A small multi-label image tagger, trained from scratch.
Model: 23.7M parameters, 32-pixel images, arch swin, norm layernorm, activation gelu, moe top_k, num experts 32, patch size [2, 2], depths [2, 5, 2], widths [80, 160, 320].
Training: adamw at rate 0.0011, 12500 steps.
Data: 195000 training examples, 32.8 epochs.
Rows from expert 8 of block 2, named by matrix and row number. Rows with one number belong to one neuron. Each number is 128 + 24 x the weight over the matrix's rms, rounded and kept within 0 to 255. All counts start at 0. Numbers have three digits each.
# up: expert up (model.blocks.2.mlp.up, 32x160x160), inputs 0-159
# down: expert down (model.blocks.2.mlp.down, 32x160x160, transposed), outputs 0-159
up.52:093165104145119124131123132101135127096139121106137152117166107140139096112132125165111135134138105160150095070112101128135137131094176133149103122112126096106155091101113173104098163089132126111136098133147115158124146146133131086133102133116105094130095163122116145078168151127136116094138155147090115144099152089165132135107171137140112128113122119134146150112120126126138135153122133131131136137124091173126129147131092159154169134132101131111159165113087146171149123138107117
up.53:136154123120110131126121137133172105143146108148187114155117111116130127138104107137132119131121104135145120151132123128119101144130129152128138138119171135172114153109123123114163135181119111126168140122146152130090128144135117131095143152125121134115148153121135122124145126114115143093106123100132128153150119139101123085124142120127125117091134164131148124163146096143110098119154096142111113096118143138149110125101138115106120116129138135122164103143142123112133138100091119
up.54:124084113141146118145110148173113114148124116130099139152123155122157124150159155144173100108136171120146150147098104143117117110091149126137132124104197145132155115154130141111157124163118159090123159065155130168059147164160128100128132149086117121106109153139118104128140093137108111143135148125113136171149120134139139148107139114095121120132083112132154122130098146167136137108149103153136148180120130121133126126112105142134117131122140105114135142125112144129065123126130137
up.55:117142148134114133133132125116118141131157117119115131128160091110144106130106121137149121152139110165154096142083137125138140129096146111110155151121164087124161138126143148128121128112117144113142118135117123162163154135143132153137151114104130145125102134121135096152153132124152102110105127163179095119085127122167117115143083122125111129106125086116132140102134131120157135106138175124132111114123148114117142171150167117131150137107131138112110154100123137126124141128144142
up.56:153147109127105120124140159165100109133075112115160120111132111148139140120103153137167113143107149141124118146112137132142111102095128124112161138151134126152127089124137089124143100140144127159112112104157111154132121127152099117086141145132127143128101135156143130117089128115156097120106118097106122137111094150126123080102108130101105139135110122105119151168122128093105132153134135120144147116093141151134122121131119143110124138112125120111111110158116144094095119132117122
up.57:171076085155166132120141178147095111142154141140142118186129117123147181109095153125103117163152144108220123139123077149117120119064148136150154134147135156153156132127132124136139140154166098088123104105125113167113144106137126096134137157121129109106133160135104139108137153138121067116125148131094118166118141081082110130107152129104170177146089095165145126128090101089130119126114106142123117110114141136165129127119146146116122133100116149164151125167129190122164113160073157
up.58:142105091142132124124129121144096121150127103113165104128161121124130116134101107127082134133146152158186140116112133141146123146110150146162114115135104096143066148123135171120113144077158130138165125115158118176152158134121102132146147117107134120113142139103117089116130138134166128155097116133171120153072135150115123163115173137109150115100150117093149113106125140074098115095150107109132086151096110104143139158101133121117159098159124122116101126145098136119128131119153097
up.59:117127163125121091135141119135121128132122159144153125116087162169126147130104168121155146131131148118099145150110119152099121120096117155137174181146139134139144121104132102124162086126131111111144133112136144172132145144124161131100135138137106157134157111164146114163147097101119192141109163089112170154149136113160127122120130141134113149110101123134126095121092148128123154154126119143146123149104147133104148135122132070102104133124124124111151120170139134147120115117131108
up.60:116129162131100132099128172140145116125131072130179119121109125109122150122157084107161136120078125083125132141129148106099144113122120118143123127121119167108115179105117115147131111151114118156178096110141138131111136135141106127115144120112153120123163144118105121130103078156146154143165106112135137146154094164129124112091136160155123124145066107149139110162129111129129144125122096104088110118097162081136106152104099102131118171114152102110105094138150138124119111099142176
up.61:138165142152112141131119120127147089155117108145121113135156156140163122163115120113134135134154127114100119135119129126136141119092126132134108140138125115124086122085148149085126113127131143096137116115133103137103136131149120149094109146100164097135114127130121143133156086144169136155168139109100153109132103166126156126127095141113150172155105129120158174136121136164095107092134154162135105108167125069141105135150121152147117174108109120065100169143129120126117149108112131
up.62:127165148086086133150122094113090147120106105088153094049105127095146085164106091087091135150120127164100145140099167078111100116152111162141167110123098128155104144100131159127089159122159107104114156152112095115187138095141116117149174121162130111144122148126109169136095123109123141140094164132139133078137130101100079131182105140106150103113191178149148128142111141132155139136122147128140110124189146147143112138107150120132126136175123150147085118099117155136176172118136099
up.63:110095175114148124106131135162131154156132113136106114119149104162129112164123125108143099158125142143133149136144182123137112144151139172138134133137138101147117135132144153134140088109126129128129117105150127088087119146143162146143162111091134122096131102065126121085137116148111146134128126139108142091137144122124138165117125169117164131121132123112130080112148156113148087119131131080096122157122122102178150153105140118087107153127167137103134101114120171133136112118137135
up.64:116130146156124159096157134192126122145137134138130112144102127131095148104093112125123077116074156108155123123119136123120156119125126122142139122105153078116131143109167145123162097123132138102135110116110102150133125131130115134106108107098161128111113106141073091142122144124137127127077144134144126129124133123086107134131082141121156140111169110147134146151137079148150099141161146145152112168140147138125125124154139153141138099123149070106145089109138162140112140098123121
up.65:134142143165103132132123129117123108166134133133150128169113120113105174113138167115101116113100139107143129135137082147120125123113114047119130169132110131111133141132148123126107127144155117144175163152175158079121159115148105131144111149123152145120142139111131152120103136125113130105140138141113121109164145078123150111123124125114127152143091181148133113128143144112113114134100072126140095073138143115123115119107086116134121136135089104089158088130117150159104157131153149
up.66:101098144109171101176126090095089164121131121147106130148111114198089075136134101118152130155137156141073181143116138099117113196147119112136114130119082104092131100108130131124106168117120097112122185170073125048171145143065142083145103166052147115130162118119112105112176159067093154160114140152133135110098146122184127181128115149089153155186174123093083075133152150058146136151117158112088065151124114143103155151141114115117162118179166139132081173089143086156167154133130080
up.67:156127134160160094079112117153084096151131154132109135160161136150144120132090124084136128155107154148163084111138150162109127102108150122129150080119144126183138128139122136152141126137180119135183130133092172115073100107126114078154130136135134100158147150101129122079119126098163158157141149161135160165118076114087129145094182085115158156106175105142145103137107142110170090162111086136090091058110114113129132130164114168106115114130110128091112144121086131088132074107117112
up.68:124120153094090117176125080126072144151109120112115151113162066074153106162148128077124153137143174159076158148121128075150099164151112125154168142125110080166089103127083142167082172129123073140138094137138104130148147068096117111148135134122126136125116092147105167163101143097098084128083154137160113081128135111113135114160078159089157103157169119096105084143124133132151167101186138125161117109221151152125113167136093138142186116145125156114090144124136141167122177111154057
up.69:144121204100135156074130183170084143104116112162156147101129151113134151133136134134140084179106086095137130113141136111072095093089141114179109128166129134122122150135124163118111100125110121101156087091174117123077125110153135081134124097104130128124153128138114112166109116121148131156077116117119147166156165118152188156126140130146108114103103101096134177142120121082129126117134111135188131154157155115115151150134147162107139179161154130059107140111168143126107070103167151
up.70:139140075139138138134134134123125111117130123115133129111117103164125131128133089124156131118090118136128089150144167136137093181117154130141113131108136151157121098123137115110136123122159168130137122089123131094117123139131122137124123139132112125157122095105093131112141152134164152134135128136141139137104130139121111136114116129128104134128153118132159141127129167120093138115118145126118143102116153139151113135161136121138143120125114154152144104132085117146126131119105142
up.71:116152140130177107143130136125114137092104108142132138107145136128124184136176165091144140123133108141123087155161125154113155140097111090157115161139134093112137084104118154131119129111141168156097102109108144160107159135118136146089101152133102099114140159118167123116111160141134134083141132131111149122153162150103108103138104107148126122115140120127140130141136149133150157119140110109134116128158165151151125126114111113144152097128135114145137146135145127120125093081105146
up.72:160162112117126143172121151111120107185078140140122148138126115122161134157148096131132115146126167120181111106124098123145141152149106125102162110107140146154159092121127112127131062127120131110111146183138142132149141095138139091107131100144117114137094140100117131135099137131140133109100100139132128094153138142168107104081117114130116143142157103149153157095117137157138159120109119142105123111143099161140088135131122102137182062128146143127136176137160132122108150147157102
up.73:127157128158110145129151153154134143146140137132093141140122107130169133133132120159137108165114137107155103086146173126131119106128117168140154131149125153122161144111124122145189104151142101129132154116114155110111126136113110086113119134133156160135132165098133159117085119115133130119130116113139150101155125111118125079111106146139132117140088126143140115126125100125129120109139121145124133103112122090144137135139101128155184148119097087161176147093133127105135112119114125
up.74:108104122142136071150090115162111162111148160124127097106117116150096116120166112107137095141165123156113154155122147068111097143179120110127100112152114111092124139115145173148092145082108102103122157147105100108146181132074178129122129139091136091112127142123140159128141105109120111137086151108157101108112174119165141148127140100144127140149152156141124166137136148082148143129138126121115118139145133162099127135122156136136161109164131151168083154076156112158149156128110072
up.75:118142158096166110196084081115116115110094130114106100150170133133109089149154104116150145151159122142080150114126079111139097144167082143113137131126106095091114109143151135104104109100139106117118110132105115105142149153078159110101068145142146167129120122139129122141110113085106142149162133135154091086107165097182121116158136150098140129175187101118151146147141139095106135159099138114139158153173090199114122115124133120119156115162149157146114152103173118168133173110135116
up.76:110111156120176088120101134116104111110123155152153078175188143139148136131150131103126081153128142148132096097123120157122157148162111157116149130141159151121125117107132134134143127151096110116133134151108104080104099134109170114149143128126122131079173089123146135182137135094127136142132140140102080113113137124175147136148132130152135147146131166133114128097116120144151135137121150109093147168165122147085119071134145131095204113159147158137132120120104119133142175131108144
up.77:111134114113150134169141100118123140126106139141117140138166117117148121134140101165123115117112159100137139162111135128160140177149141128136120143126150118144104093119136161124126130148128121126127103134128116146158116126108095136122144118120089137113115089093139094125118125139139096094091110144164138132126156120128118142100087119127106143131099121101133140171129145159144128119126098133101149139148116162131110124126099112138138093097106161141168100150121115147126126104150158
up.78:089144135058148154204112115143102135111099146126100135108141108135140112107127089129158148156111138141089142150145111115146121085164133118122132156118107128136096109137119162136090169135112102122105121150150135131131120156089146082110143140142169137140111121158144203161085127107123112078114127108129115134127143126116143146151054156151129112159125126125167142135172149124143139132145133113126148154166118128099104112133116079165094127144136100154142142090160106157124131142109108
up.79:130140090162156153056160168137114129081115115148150162127148147170106152117101139183097139137102120133122125116131159128091126153089086168161114104126145139142155107144153093097148129113127158127161128118105139139130130110202140158138148108102117132097106106130095101123133160149174141133158131130161138136137096134102147154123174148150107093109113111152174165124117131113156141136145118103110143166076147148093140130133120132140121128137143142130124123145097137143125094134180121
up.80:142097146090148103161108105128076107101153149129132106142138103126090112143144129124099119146173139140134122086122125105117107149155109137113152094116115130133116122132126122147080188113102130096149126187139107121154114124098120180118124145099108128088157095118134150128129128110137147127108121118143100095100177153178084209145130097123216151122118123133110126115142132079157139143126152082112096164166148139121139101167114130121179125198120173126121141109140129133183179130145106
up.81:148124122136102140092145154138143101104097151155143136149127176145150154122120155124106113143120081119147131144120121129124118113079101115166132117147165092083111093116140137135156120152151107109131170087100134157112155096137123142110109108117113130134137100117081108170156172145132119156172166103109156162191127133119119125158149145110132119119108097126146124157119101171128130142106112107084130150127147085128144147098116124153107120133144118103112112203134154168120146101150172
up.82:149124128132156091073148129110102102110118137164128153165129130139132154090132112154149111116109143145139115130128168157120100133106131115154165091147117143129133121079065124109149135139173141142122124077178111131106144125137106158169092123110127142134191132113129123104171108181186106153144105124109129117108123153130132069080165122116092115139129077113142127123168135130113139172134098112146128078104120151151158096129115165084135147140142142133135155170065162122100119098134126
up.83:158088122145146117096145149186132127131161147146170153105135183143135141123136116172134154164163108141195132089085109118118126124087124146137097108178123109123098143135088095129185163156195125097146120100160117112120083121157160135124121099118115113124162141130121095148108148120160142139131141092098133135115142136098183131128142133114116111118131103107106169107126095098132116136161091124148143100117118106124116131158120158110161123125150172099094120138119166144112061121129128
up.84:153117119113136137107138152119095131088079116134152100160085149141126149081102122160154107148130110118162139132141140111097105168135148151129147114138116136127102124124139094094136107160095121142123083116153141120121136097136085161117137142125154145099158134081119137098121157129147135153173095103122134134116093185113105143097151141145125077131094124078136112114094130119130155160092115135089103102080165142128150134154118155096114156104159143132121104143081134110167127114161124
up.85:144119134159168095178144110149147137155120128196126116140115093151135093145150107116114133145164112144163119190182119088080092143145077151101089136149140109141115137148140132156142120146097136106116169153143098130126120152128156118131118118096155088116112140130151097109107163131104124164157098105107146108142101111164122154141082131128169159087091144125112115111129108178099073138121116138110118161102137111166141122126167092181132107108127102108143103143197117137128116119150134
up.86:127114104067138095146126080117092161116161141122132085115133080155116069165157104099146115145151128146116163124118142118118107159153103107145105138110120084095130111131146106178087143104083091141141144173093116125159145162118163095122117127084120146132119104139136150155158118106120125167115158130127104073094153109136116169147163106114149154121162143135118096128158140102110115119119152091070136164212115197096156110138069126131149122161121177156117147093156144123153150111157106
up.87:154127156128158124094093168078102120146132132155123108130132134149119141123144142119121125147164130117121108138129134077087122144157090170120152098123149140092122128107119098162110123138145092102117152147137116141137108142119158109108126168124145112143159140137113128133179106131160121105148090137120119137132149147136116147152100143129144133140159118128103132126140096144137111135098126128093127147123144123130125094098157132125163147123154139109175144124162115121160110142124103
up.88:120125137116117071174127101104087109112140131109134150109137117115097065158111105119087134139120129139087136134103157072129137164168137137137108112148151101117123139178139091185119160134121138108085127142132099098141120120091124095148116124081115107136121082124097124128129151113136157145113190149173131154106139165148104173171089109139174150136212095109155132160143152105169138138148126100133103102195113145097155128120163118124143106196127137134147162092114105171126171125140084
up.89:123128135144157027145140154123153149130100132140094079163136133140074099110197099070128119141106134184107176150131152047122141170141120139091112141115116100153117134115077096125108146133107083114130150174119080102155161124118164164160145095060134146130132124168104095149188145086095121171155145080123106098093161156180128175193111091162122130104185170087054108102148097144160138128107117120121141160190135199129139106121114143113176145124139146125125116101140142166119195146167056
up.90:106131163112116145140167079119104123143107106112156146125109132134088121141150098104139111168136119151112120108095132135143086128147149117114179120155135112130115140107090122133100133122113089091147112131169121158102133126082151122128123130170118139155104166140105146146130137092126161168096184106130130108098133127147139166148090125141118152089134197143051139129141138093138173139144112079137119080144135155104144131112160129114121136110135127110141123114135138144126151130168151
up.91:125125125119111133093097130116123106137145131097140140120152122149139097137136118141123123127117126135124140124128150133144159126107140129131116118126145121135130137155124133166128159128117151127111117091152121119112122167174128156115131123115108151155107100118134130097131076123148115132159105120150134106116156113120137106097150133131156138137099113127123159129150116127137121150122117143125137108157113083102158086120161134123128140150123118108138171154123139135124081142146151
up.92:105114133063114152175148137152161158117078164056090126128178149085151119155142097108170122120127117136069197131112089119149137075151132138109134131108100106095092132098142152165100078100135102125116091120110099135141169098165149065117115114143124122174106129156153150163050102108091092107162141122143127143141134101120206132161064101165116158106117126137139136078116187134111160096168186152159158195097125088123082113140135129174105183138125132061111116045221104138124075134115161
up.93:164095122095127140141076072120090106104146154127143101104107115138135117146139106137145126161125148179135129163136158116127137107136139122134119084131111089109165109090116130132107153144122073107115115190107150111109131145116150117163129123099107165099106069100120118114132135106133150154115153111078084118079178103148146135169098128119154133164155116149085137115125178119157141158106135095145112109159118136108120149102105097083136105158154133162091146134130094136138165158133122
down.52:139118149133145126134136083135109136134148104162126128151111140091135150163169124100071138136101182131161134146177141153115125113120095112120077128148130135105103120118116128168136144130103108142145149156161091129132127117120136131109139119144136104130146112127118130148119142115147104094080136146160118151115133137150103141131149153109110163145156147081130084181167146087146114154146095150099083149118098084116089116099168127141178157136088155143140134163166096137157131159110075
down.53:119136089117107082157099132129094120126137127119131068110122149129121112138120102139098123113146123128154130120132128149108147130132130099138090129123111102126157125123129141131098147126144108109131130159105111114139100137126136130084139100116113152149097164121134137178136155092105139124123143110080130153088110149085157132139127162132124111092135154094129109114110174152170158148108157131137144115186133120155121151092142166140141150144154082146122124129126123165106137094156093
down.54:120141115133160119137115140093123133111118133128106126155118140076112123109145141156123108117190134080127115067120104173112111156138110142156112103122141156100123119158190125137125169157105110106139096141156119092109103190103146140126116101119086165122148119149128137130158126140135126137136152132170099160140128117104101135118148118155135119102144146130158104142116128132122161149145118102124104145094121128115110090130168108171115113118132098140102141116154070135147112115144161
down.55:127156143152131138162094119120143112127142158156099151151112108134154119170115110108137139122091144130102089147086120149121141120117092110125120164119098107099116171147128114137122129114120094157138153115132099093131159128151112136108110110131138125118106121138125140120099126158134115150099110097132130134112133137158143138117127151148123144125161132111118124111113129102117153139115135110109104138129101127112111158130138144134140130135118087125133101130168152137117153113127119
down.56:124122167156113120145106179093157079150114126153115148148094155139114118127166124105095161113144162133125114067137089155131102170139112121121105135135105133104093147142131126164129145127152134106141120116162179125117118122122107159140163110126118093108147144097139138114112140141132138114108115082133121118124161126122141143137141116151127136074118132120135120153141118106122129145133100133150120136116127111141102097135145099128105105146126142104093154134098118125123111125091146
down.57:102153113150148082157100182096140105138123092140116127153085144128088090116176119086134083101150159115103144103156170175124129133150169108097083137133082128135144120211137121120130140111135129124188150181129075126135107185155107139156148109100147166126149131117137100136130089121091152105116139097096117149145116135117136119145174129169155164129126109125143107175128115108160144153081128108120104173123141104122100090088168074137135125157104124156133100117100099123124132147133147
down.58:136151095129157104139106114098135102132141072127173133146102135105143136110173116120143129137118114173071152152157119125153102118157121089130075128151173104153132125136130116123146147139067152126157134091131103111147152121132086135176100076120101142076136120128147118095109111158138114104113098136113159077139128136173160136136118159139124128138136105126117144183127109098170120119051122091089090156121134110121145125146128121138121129116144143142091117178147132130172116142112134
down.59:128134141106131136151130141151127123118104133129121136138152146121144113089116119136135103098145149138096137119128133143110088112122122119106102113136141127127138104160138122092129157154163120137144112114130144158125141129132119129127171138147135177104137132125149117151135137160073149154147145119096127141124126103086102128116118123144148145121140118147160154120121153140116114128138096137147117131113174134127152126120101110123113160103128104117092080128104130125116112120124133
down.60:113114129126075113132100174103144107100109114110139129124104097119128173102144138131137135160147138078138101121129093139101104161113126075097119123108172141134144130132144191127147126147106108097136110127168144107138107123121109152126166143129115163124129148122135115104127142119130126135116141128102090142095102131153117123095086121127151151171134143103148145132079111143101142127110126055187148081125158150153083160070102154103119157131146128114142184131092134179161132147083092
down.61:114114157114089119152162136096134123140154103142106138186121139115129116141144143145094096102111097114130156098147107140117164119118168091132102172111131121146144141188108171108131143145129132095141107153123146103160109105120167137111118145170087162104117134125127137139096146155105109171139158123112100160104125132111146088134127159150115134158124130165161157105157096152141164152146103116154152154117113168159150147106147141112124136133117132124131136094115138092145089111140110
down.62:119126143110149106091135091151159085176153109131114183135188130132172162093172107146117105132161145138080140150159130121161111075152158169121137095127158094122120128124139138145075102156077104162144139127112139164151135112120077089162073152126140117116091152132129083156095160093098089098131068119145097111112137147131109159167108134128117058121125136177158139128086179107112110139092115136104102144137111096117126136193119147129163083097203117108114142154127144140101086099122117
down.63:112129112127171123151161172126122134125109122102137156129129138147103143116124147120140114132137095133099104087143106139112128137121168100166123126143156151157133151108114105129119096119075154142154111127124124149132131160131120123147113158123126157086125107149087118119160133133129132121129119099112132142139156121093156159128113147130115096141107109151147154120120127097109117113121156123120114169116129093119134128145129151112123134099095131130112153122068147136127132119127156
down.64:105127122157125099166127112116099113123106140110127121175143127122132171147136110113119122102078092080133117078112112151102096133116109114119118127112076133152155112143146131102107145122125151097138163143153123122130126140144150094145111121129101151123128174092137128121124116088139158139139125120099130154141135115119122103105165146114119103119135119110120156109095136128144111115124130137145131148107076150134095127124112140112123129138142138122127161123127127143137118114123125
down.65:165144140154050148164142145132140122121097147131132143153157155101142101123133094105082107137175179095090103131151115124084132152125109102128165123136143136133113137130113179171151125147162154105183132123125140129131077121144085156149143158129122174122147154135133138206119094171140135123176179079100138119145107103132112121116144110103117119131110163162143167149076100104124111129110128142117118161165191097159120126084134117117100128141072171114156145130107101173102117130133132
down.66:127043117102170150095187073172131116119130095102130153137169158123099066125132143134149102105154130200157137177144114145111098136120161141136099177107165120160108117110146091148175143147112115162099133129112157142110103131091099123150112111093156128132072111161071085153150107171127147092097154103134128130135080159156083187076111122103129102120173046175142168156109161091143083074130155117042115199125119182096173147157109125132084113115122165119107093129143134111096099147113099
down.67:133145108177144063140111148104160087098156129090132090098113148081109105148147093126154114093176149134092107122157141109128099119149161138154086118158143133125125139162141155097147145109130126127185158115134138138135114131140109154167142114111087136100145114101150082131123093160071146144123143146132154103125112157150131184125153134205157141145152164159113137180103119086188139119112118066117068150117144129128093151116149134117118112167141110139080137124113137115136148147130151
down.68:154115148059152146131192093125138140111071161129130180119174164129132125120174116101159100108138144171099153128174119125178124095126138181124136147106165105148108124083142154151122057145080128160118140167138135141166114123101093080153142119109136084137104124147124130196065128162145111115146119106074116118133131184100123139128113159103145049102162087173091155154129146085114113114119109146088124189161137122142106144140120097129141072098147153132158093125149139087102137130135134
down.69:152120147124127144130118164121189118148122063082116135148113104058131162113121114129187132106153113115117125154181142181154126131121143117109072141136125140102142086118118149134147141148120104139136132101123093121126111156131072114140132114133101182071148110152144154124109150150143092143121093123093068132095135157111109139098157087083169159126113125178141144107120122110139102106106102088093108178084150119131086149092135104098114144093099121103185125101111139147142171135052150
down.70:120149133110151089109104111123112100132143109127165111134120133166130158149116136128134136146105120121123118147128130099094114115121128141122174129138103097118151107096086125094105119128147137097135139147141145119113119101131150155125119142131139107097175115150133123148119125145085146133126108128151159136119098105148154128136157150158120105152146143114127110104113155125145136083131126131123128117088138102120104125180155124115142134113131157171135151118105129110153174145092115
down.71:134167139112105096153104123148074111159117101147131120136097156149131106100140145155116159141128113109156123145113133120126148140131124155139128129136143123124159139123093149138116102146109145135135151157138127116107104110092156146118127131126129130149106091144113117121135132103119118154133145114146127132122141100144141115124142172129160138138100139071098133156125143103113132150129141128150102101168119115117140125107114098146136145161117137135116154137132072160147108139129129
down.72:159112102178107113116110080118084148135115123126121135107092106147163111158148138115102146109128140119134093122127110128167160125156128150091113125094116083091126113142102078150140106126149155141093131123124116158113103105097151116137099111105125081132134142149106143137118151161107095095150150153139156109114111139136119142143123140101132145128121140167093112158153123135120117097152163142133133116161131127103124128124131084154127112120137137108133116095150162125128118177120119
down.73:119153126147078104115133158152138147148107164152130103147089139133128141140136128114152151153150148128137106110142120146140149137109108136127111124121123125132117139127142138120155154097152106132131119156131118146156083107140145136115144139108109111113112144116121135155123136136120152127139127106124104170094118102129120133125125133166122135103109164095137107156118106125099127123135126158157117151093145109144101131112136143102097106169093130130106127141079135145140169153097136
down.74:115110136122156190097167111171156138142126099120141158124195130091115106145123148154135114146171107153142154159120144111131108139146131114134171146137169124164135129110127072176124164171126177134144129095103135141166104135122120078145124131145190137126088134155141109129122160147121131083083106159140116137138112190089107206098133139130130117131147078183115131140112105092149088068156135129071101158152124169133151130132048101127144122093165142100126111126123144093126128166142144
down.75:120107148116159163153159110152148162148131130125132146127151140169154115185120146123087123125208118129119147168127155129165129107135115154136161173100157121135088102117135133174128073174139134115133154128139139164129124118118112111097139122117173152122113106158128089144096133167085114123126171123156125098125099150091109234121086134071121108096158097156097136127098121120075137151131142144098091168128144157124204115176076098157156137069131169127106123126128130066126121151166096
down.76:128115123117131128129142075129101126129130131122132140108137154094109109120100170115104110142133135116137118160123128095135126144105153128155116109123123125139120104165111146146168148141115189131157139122097160129112139145139135097174149078135168143136138145135110111124159113154118108111124177148136138126138089105094124212108144168097149109138139072161076111126119121134104145119110143107103082165128129107130148099157110106163110128083140114137145086141115115090111134102123093
down.77:147159120136096108134095119167134129121120123113108139114137136129124122125092143114093148128109097101190140108153119078117128101110121136120150116133136124135118132113143121158098111070128138133108114113128151134098137116134101136132130127113159092135123126167162166122110130155134140175137130136123128107140137151151127129122129120123105118127154121133095101133165151142145150180113137127097147129105107101140118130112131142168137138143139142145109125082122113105166100156134116
down.78:094107087115117176126176126126118112116128143128132153136190123113140129176149145133119159137184163137142117138146088123154108084071120146075179135105185109128097101075129123191138107166098115143116153129140128133114104122109121133129105150131143132125079136172101131151103134139108080134141151133138080136130145169135125161105086132121122125128141141153100135164105100143097098147108130163118164176124135098181166132173125137146151163103135138128156100147125144120119102112149134
down.79:108095116125120084127094130128120068140129105109161146158079140105109154125124153138159121130125124133121125131130145181124141168112122088172081089126143148099151129136113151094132158110153100135185141117107122110116131137122131113165094136117119131125172139165116143142130102091149125143086106174165140151149140095144139130144135146153160108134135167103117139099142147147153144130116133133138089146084133092135126129118147102113135118140155138151103132121127138136176129157136121
down.80:159109141092166166129167098123140097189126137074097111116178142101134068136130153151125094132136115181095184131144121109148077108124172126121134161137150135152131119087095148160138134178067128179120133155068162117124155169127143091114099096133179139128099117133105119099114147178092111122066150106111104124162114111105133200066157130154150090144161058175104170134128114101121115115107155092073123147124136105091129128172091161113165107105128151150142111128140129075109149158114124
down.81:128103103110081104142106137117130122122149105119118123123067135157147132122134112123165106120119100097144148085135106157131109147141153107148101081190080103120130165151143166115126179153159123102109108174152130139065119119205098146155146119089107140135148126155103125164136123136144176140153153125077132120126129119108109113131113154113146163134137149130132104071119114078143090106099054099164134128133156177125124176133128113112112135090114124128116151103105132144137120108123129
down.82:121119098121145096142110136097118109181112134134177118120099134105102100097151103116091139083135110103118128054175133126083135122139115130116072135143115147091124145156148176064180174136126144135132164126121145150097100134120105159156160110119130159103179076099129109125121154167137212119150148161151175119100148152118125147181162105141177136088130149159125093147156111106125162120112117111158099121141142146154077156083170128147150139153139149148133184119109104127143152084133128
down.83:135116088123111101169121145144142145136130098125163119150093140090110156096153118125153144117126114137080148100158175168112096164116190085142057097155101144098141130109159152114167154116106126157160114097113120137126137142122127127132128083151135126108098126097128095127183159132136151139135118159107094125136112125110141140165144133140129175133160126167136126165128122131114118135121110143136082149120144091092113153113128119092115136116122141141179128124093117125118162146133182
down.84:183107127156152095089093148121126107155113114095134139129096124175096105111118145132161132105134116144103133148140141120055097121171152103098109110152136159152140144126127149112149173111117132124167143135108139127134085163127098137161139095121108168119181132139098156145184130120171153149154089104121119146139141139128149135122162115097150121132112134127184148120127103117098157138128122137115111157113163123107151148105123126110153101146123141151153109087109108157109136126121152
down.85:083194102083138147118115119110120125136128092137114135094135149124136111146138130103118137116110177122107139093147137104089137144161106126126130130120085122158115160123128128113122131134106121124073104132141092053105076143167122148098116124143175131131174088125149127127132099110115134104138114133114122130126109133130113116144109128151135155156152102110115109125125124094135135159113165107163095137131122133113134078127139153152133137135119117129144127167128103151149155183146136
down.86:119090151087147157099144096149100104153118131093142179116163152133122103143138098088116110185143125152114162162130123105180110103110138148136149134141150146156108133123148103163136138158128109136102108127110139125108110125107108067137141121142151098126071098123118112120151141151095125129123131125134112106126109137125084214066123107126142067140149111147120162119132145082202093094139137109101098152142183098120144132203095144126120092112149132099107089117171172084138154131132101
down.87:120125118099146117140141132144136097108149087121147131116165145100134082126103151115112112141164136132142147113178114129110087142148124112166107153147138138145134112130107112138132111134114109140135089152130102113139130137140109104121147100119122130104138113147145141121118150134138119093103178100089116142105084094077134158148128144131153128132160084174102118086118128111145120105137130121137114130096133103157156139123111130110130095124151158109134112107151127162105152141109111
down.88:142093127099173124101143122191122089135159144093130155167149173110141119159143109177166100139146131154101129124170111073149096149164166159135139159142178114154096145116140134115137139167132101135115131089145128137173148128120125095138079118129155118148083130135073089124126119139149123105109113131118139116123136150126146181119135142125103097096163085124118202146117144075127140079113162131080110168137150142104149155223112161125133096121145173123072143095150151118130135179166115
down.89:156119119113164170140183102171087100107098136132134163114174167114151096141148116097121107157179111147095144160104134135135100114152107141182139143137162087138129188132129155164181142120146137158108085144123107099159158157116114082143119152098178135144123147150089105159150113154144152104118186162101110133121070065070057210110119121119147130109195065152155124095153177107147130120147143149075083183124102104099144070127087108167147114098161134126134099131146134128130121140150104
down.90:130070131125114118147186152128150106118065120145109169159152127078119102136166148113110151120166127159090136108173123109144111139107158126107146121164150168137110128103120163157167113150077128126096109116127116110181082117118095114176120101148147136119144136094139139114143117153105112097107109111125110134113129132137100149084129117120127112131175099176159121139136127108136101118136100112129113151126139152124120150126106117109135119107144169089143104141124169095100102125106128
down.91:163096129130131104109124147127152148122123147141140118133131138133135130135119111123129144135131129111145126111104110143113141139155096136116121123121112150138132116092108129109110128118163136154134136118141108075117124152089125140101173124142113111105098129102132131139149117122117118130101108144128122146147154144130127095144114121140138092163139139119097099166130116128124141104141095129157098136119098143150141159154160152128146095140109121135109141156127160108174199117136107
down.92:118118193102137178165136130092204110121104122109123136138181126068135210126104170124148153158154124132103103144104109175184129089056144146159129153057113111068149114121146091150139122175121105102136098127132137128131115112113097126106123132192085138113063128121111172158111129112133074162114112107133084162111168123140137104096092134102112144098085090161145108132099105125084092142139076135159183153081104136133114164137128087147099125081148099108099130147186175108105158125139149
down.93:121098123091141146117163129149129137136137151127134203108129127141140110125129117150110100118208136130111147143194106128157116116106138110128110145127159133122123140124122124174138081118126142174110127117132156138114112100156108112164126115117133123099105055144104117150123154130102156091135165099146132073088099097078078196118106131121133107116125085171106177165126137118139103125120134083092080130125127119112118124131092128145080157132105158123108114127097173103108100157131119